config.toml
arch = "resnet"
model = "self-supervised image encoder"
dataset = "rendered dice on a table"
train_examples = 72500
image_size = 48
crop_scale_min = 0.3
horizontal_flip = true
color_jitter = 0.6
method = "vicreg"
norm = "batchnorm"
hidden_act = "relu"
depths = [2, 2, 7, 2]
kernel_size = 3
stem = "deep"
avg_pool_shortcut = false
widths = [80, 112, 176, 256]
projector_hidden = 512
projector_out = 1024
projector_hidden_layers = 2
init = "orthogonal"
residual_init = "none"
optimizer = "normuon"
muon_scale = "match_rms_adamw"
learning_rate = 0.0058
momentum = 0.9
nesterov = true
orthogonalizer = "newton_schulz_5"
adamw_lr_other_params = 0.0021
max_grad_norm = 1.0
l1_shrink = 0.003
max_steps = 9100
batch_size = 256
epochs = 32.1
lr_schedule = "cosine"
final_lr_fraction = 0
warmup_steps = 270
weight_decay = 0.07
adamw_weight_decay_other_params = 0
Rows from block 3 of a small self-supervised image encoder, named by matrix and row number. Rows with one number belong to one channel. Each number is 128 + 32 x the weight over its row's rms, rounded and kept within 0 to 255. All counts start at 0. After the name is the row's rms in percent of the matrix's.
After each channel's rows are labels from the 100 images, of 14848, where the channel reaches its highest value: "responds to" is what is common among them. Only what is clearly more common there than usual is listed. The data: rendered dice on a table. In brackets: how many of the 100.
# convs0: first 3x3 conv (model.blocks.3.convs.0.weight, 112x112x3x3, each kernel summed), inputs 0-111
# convs1: second 3x3 conv (model.blocks.3.convs.1.weight, 112x112x3x3, transposed, each kernel summed), outputs 0-111

convs0.43 106 [150  80 140 107 138  66  77 124 134  41 133  37 135 115 133 114 138 125 121 129 164 148 102 113 106 163 114 130 146 113 139 123 109 145 180  69 108 155 143 153 100 102  55 138 140 144 125  83 154 167 172 100 111 155 147 115 103 146 200 132 157 167 159 150  74 101  81 104 105 119 137 108 123 122  94  77 158 143 167 105 115 144 137  88 126  56 114 131  83 194 136 137 112  82  99  83 105 148 163 150  86 146 125 205 132 161 136 137 150 103 114  86]
convs1.43 116 [135 126 182 103 170 119 146 145 142 149 153 119 146 168 116 213  95 223 158 117 121 129 119 127 111 150  91 126 107  95  96 104 117 137 114  86 134 146 183 105 126 102 149 118 196  76 162  87 165 116 133 150  89  80 157  57 148 141  73  93  88 134 105 143 108 127 146  82 114 141  75 106 146  81 117 162  89 103 107 129 125 115 101  98 147 144 134 108 190 201 121 130  92 131  99  79 146 128 109  81 113 188 138 135 134  75  77 136 101 115  88 147]
responds to: white die (37)

convs0.17 100 [121 186 173 120 123 178 101 112  50 107 137 175 109 121  84 120 147 119 133 124  77 155 133 124 116 124 146  75 130  84 165 127 119 134 106 141 144 101 129 172 128 126  84 114 184 186 102 111 121 115 139 131  97 123  76 175 149 151 108 117 140 147 116 138  89 132 108 175 168 131  72 159 101 114 144 109 112 122  81 112 123 105 120 101 138 135 148 106 121  38 135 129 139  23 119 116 108 126 130  91  98  59 131 136 120 156 133  99 137 108   7 168]
convs1.17 092 [132 109 128 139 149 175 132 119 104 119 161 103  79 109 119  91 140 114 113 154 113  82 146 141 124 155 106  87 111 113 159  63 112  99 129 128  57  86 112 125  88 157  74 120  93 119  74 154 152 147 157  67 137  94  48 114 104  88 108 174 133 125  93 112 100  96  98  80 105 170 116  93 143 134 135 115 107  66 157  76 149  83 122 147 146 138 109 108 158  47 181  97 122  78 168  91 165 152  85  87 153  91 101  91  92 113  75 101 141 134  94 105]
responds to: dice: three (61)

convs0.102 097 [141 161  96 149 135  99 133  64  88 136 137 135 115  91  80 161 157 119 124 118 139 177 100 165 147 138 159 115 140 176  81 108 154 160 110 124 160 120  96 142 128  97 124 156 156  86  97 151 137  74  88  86  99 143  68 153 127 191 116 134 134 124  91  95 118 138 177 131  96 106 175 115 119 151  69 140 133  59 128 120  61 106 122  65  96 144 137 166 164  96 114 194 124 133  96 109 131 103 155 143 124  42 130 145 112  23 165 128 108 147 123  94]
convs1.102 097 [108 147  97 163 151  68 131 115 175 153 171 113 136 200 137 128 129 141 105 101 157 139 150 153  97 119 120  78 157 132 121 130 145 107  90 133 120 101 100 165 150 136 127 132 140 103 187  83  78 123 118 109 142  97  53 188 132 120 119 120 132  83 112 130 111 136 176 179 138 176 171 171  96  60 136 170 108 125  66 103 143 173 170  79 179 144 113 166  99 108 122 102 121 120 136 113 136 172 108  60 107  84 149 107 190 115 100  88 120  86  78 188]
responds to: white die (44)

convs0.14 090 [109 156  63  79 174 141  98 134 115 179 140 132 141 109 148  93 151 123 123  76 165 156 127 115 111 124 109  38  99  84 116 149 118 180 117 118 119 111 142 122  80 111 110  91  66 151  81 124 164 139 121 154 136 142 101 118 100 117 115 110 145 137  88  87  52 124 128  98 144 128  95 157 115 107 135 119 104 122 121  69 145  41 143 101 160 103 132 135  66  35 141  97  87 101  99  72 143 152 105 133 104 161  71 114 110  60 126 125  90 130 118  97]
convs1.14 086 [ 42 148 189  82 184 110 179  80 110 112 145 174  99  70 176 195 143 155 149 123 124 155 194 143 138 157 107 158 122  95 164 123 138 117 121 146 131 152 140 134 120 153 117 118 146 168 122 113 128  81 138 133 131  99  78 117 136 107 117 144  84  70  89 139  97  89 191  98 134 137 101 102 129 155 116  98 101 102 131 118  76  92 114 149 113 100 134 106 110  94  94  47  74 110 180 113 117 100 132 118 141 108 137 128  86 100  75 163 200 161 119 154]
responds to: dice: three (67)

convs0.27 091 [120 147 120 115  53  83  66 114 135 119 135  83 152 131  63 123 126 153 117 119  90 100  97 151  65 129 149 136 150 145  68 114 127 122 186  58 128 203 149 128 128  80 167  77  68 117 116 126 150  78 138  61 126 113 155 119 177  99 146 117 157 133  87  90 155 151 147 160 113 118  64 102 162  94  76 164  98 142 171 149  62 169 103 103  94 123 118 185 106  88 114 135 117 152 119 126 165 127  74 155 106 146 146 121 108 114 126 101 119 121 103 118]
convs1.27 104 [179 123  94 104 149 119 132 177 134 175 142 157 123  87 102 119  78 125 166 135 110  88 146 108 125  91 147 119 101 137 110 163 197 118 134 115 141 132 113 115 128 112 152  15 138 126 112 159 105 181 124 118 137 168 169 167 137 143 118 140 165 185 103 107 133 144 149 142 130 217  79 141 161 119 187 131 104  86 188  86 125 168 139 129 179 147 105  78 155 100 101 107 137 111 148 132 165  91 136 138 176 131 166 124 166 166 100  96 143 117 221 110]
responds to: white die (43)

convs0.68 085 [195 143  57 140  93 153 122  93 149 111 147 133 136 140 169  88 171 176 138 207 122 135 113 132 121 153  75 138  81 124  88 151  85 180  88  99 140 130 149 133  91 119  79 107  82  85 126 156 159  45 114 137 131 141  99 132 114 114 130  32 129 168 103 148  82  93 107 150  78 127 120 154 123 131 139 123 117  77 117  63  96 113 158 109  66  75  82 133 113 147  78 111  98  98 123 106 158 154 131 103 115  81  91 104 155 108 100 122 127 142 118 138]
convs1.68 081 [134 168 127 101  28 106 101 139 109 106  88 175 112 205 104 106 154 146 100 128 165 205  46 123 122 147 130 118 142 117 106 140 132 136 120 139 157 102 142 115 111 170 111 159 104 157  93 111 157  77 153 109 129 176 172  82  92 175  72 132 122 162 176 126 108 132 114 132 182 116 123  87 106 149 186  92  80 127 118 116  99 118 138  81  98 117  93 122 176 130 161  94 171 110 127 193 136  95 207 149 175 128 134 115 136 133  98 147 133 132  97 133]
responds to: white die (36)

convs0.105 085 [111 121 101  59 116 130 110 109 163 112 124 133 124 152 150 121 136  89 126  97 124  91 144 121 120 131  81 179 146  79 117  90  82 100 103 120 103 176  84  74  74 134  97 119  94  97  51 158 107  81 152 111 117 137 144 170 181 178 131 159  73  60 113 120 142 132 184 101 198 119 159  94  63 143 150  99  86  94 125  62 159 104 152 117  64 133 149 119 119 106 135 111 110 144 115  73 129 126 131 136 166 164  96 178 121 129 126 143 122  75 132  78]
convs1.105 107 [154  90 158  62 145 166  97 121 184 106 165  93 142 124 113 144 161 105 137 152 123 103 138 140  89 213 123 153 110 125 226 118 130 155 123 110 123 130 153 187 121  98 127 132 130 132  82 140 137 119 112 153 135  92 153 146 109 120  98  93 161 116  86 128 122  94 100 137 104 112  84 106 135 102 156 142 165 178 138 186  91 177  47 125 117 139 105 129  98 121  92  85  64 115 115 107 115 122 165  93 119 116  67 111 126 249 107 135 104 154 119 131]
responds to: white die (37)

convs0.54 099 [ 65 105 123 122  77  77  84 109  29 156 131 126 104 123 106  78 141  84  72 112 158 161 153 125 159  94 126 103 148 141 111 148 130 102 156 170 154  85 153 102 154 129 189  87 123  81 132 117 168 140 126 139  80 139  85 129 129 119 141 143 102 121 106 116 161 148  86  96 149 147  90 132  88  80 186 140 133 185 133 120 133 121 119 139 107 143 115 153  90   7 140 110 104  86 127 104 161  87 133 118 159  85 134 133 167 107 163  69 109  98 117 108]
convs1.54 094 [ 67 133 128  86 122 181 121  83  56 116 107 142 124  72 134 149 119  89 109 149 122 141 145 158 137 134 130 134 119 101 143  92 142 138 127 178 164 106 158 128  90 127 100  91 159 133  22 135 133 100 126 200 139 111  65 147 106 126 135 129 103 115  80 115 101  73 174  59  71 152 130 101 107 116  73 111 103  99 103 115  87 122 116 109 100 130  92 128 146  68 123 184 109  72 173 115 145 126 162  96 186 119 157 109  70 151 136 158 105 157 105 127]
responds to: dice: three (80)

convs0.88 089 [122 138 107 125 139 161 115 120 159 160 101  99 120 113  85 104 125 150 146 116 102 149 135 176  92 141 152 169 145 131 157 158 161 146 150 109 200 132 107 176 160 130 146 111  73 159 192 217 119 115 133 141 117 127 164 111 159  84 126 129 126  76 115  65 115 139 151 124  80 103 137 126 206 171 154 133 182 149 140 108  79  70 126  79 108  53 164  76 159 143  99 119 119  96  61 164  95 111  89  92 139 124 189 164 107 143 162 110 149 139  99 113]
convs1.88 105 [122 122  92 104 107 114  99  44 156  92 137 127 125 123 167 188  85 138  71  94 141 120  56 138  60 134 118 152 113 111 127 106 159 115 132  89 177 127 122 153 127 138 138 119 205  68 138  87 130 119 149 133 154 148 159 106  57  57 130 140 134 132  81 114 153 143 128 121 107 136 119 113 192 140  96 114 196 193 126 101 142 130 140 121 103  56 132 129 128 137 110  73 102  88 143  94 115 114 185 119 101 184 117 143 110 131 104  91  66 114 100 105]
responds to: white die (57)

convs0.60 107 [129 114 115 122 132 128  88 129 159 136  77  38 134 113 101 131 127 115 114 156  70  91 124 111  95 149 139  84 102 128 115 148 117 229 139 116 110 145 105 111 107 129 156 152  84  99 162 121  74 110  97  99 113 140 141 107 132 120 158 110 123 126 156 188 189 109 161  99  93 153 125  93 158 133 100 104 152 100 182 160  60 188  78  67 107 169 165 122 125 208  85  89 125 184 122 155 132 156 110 122 142 177 148 108  92 175 128 122 116 131 182 122]
convs1.60 103 [ 97  45 139 114 144 152  83 103 102 118 100 114  96 147 174  83 139  51 127  46 139 124 138 126 116 140  93 108  87 121 178 104 116  98 115 109 104 110 141 126 109 136 125  80 144 161 110 152 122 153 134 128 101 188 128  89 112  96 143 109  90 136  95  86 125  75 145 188 120 165 151  85 117 146 140 101  81 125 108  88 127 108 133 153  52 108 149  89  85  81 106 121 128  82 145 169  34 179 146 112 156  95 124 134 104 101  94  71  95  99 136 136]
responds to: white die (41)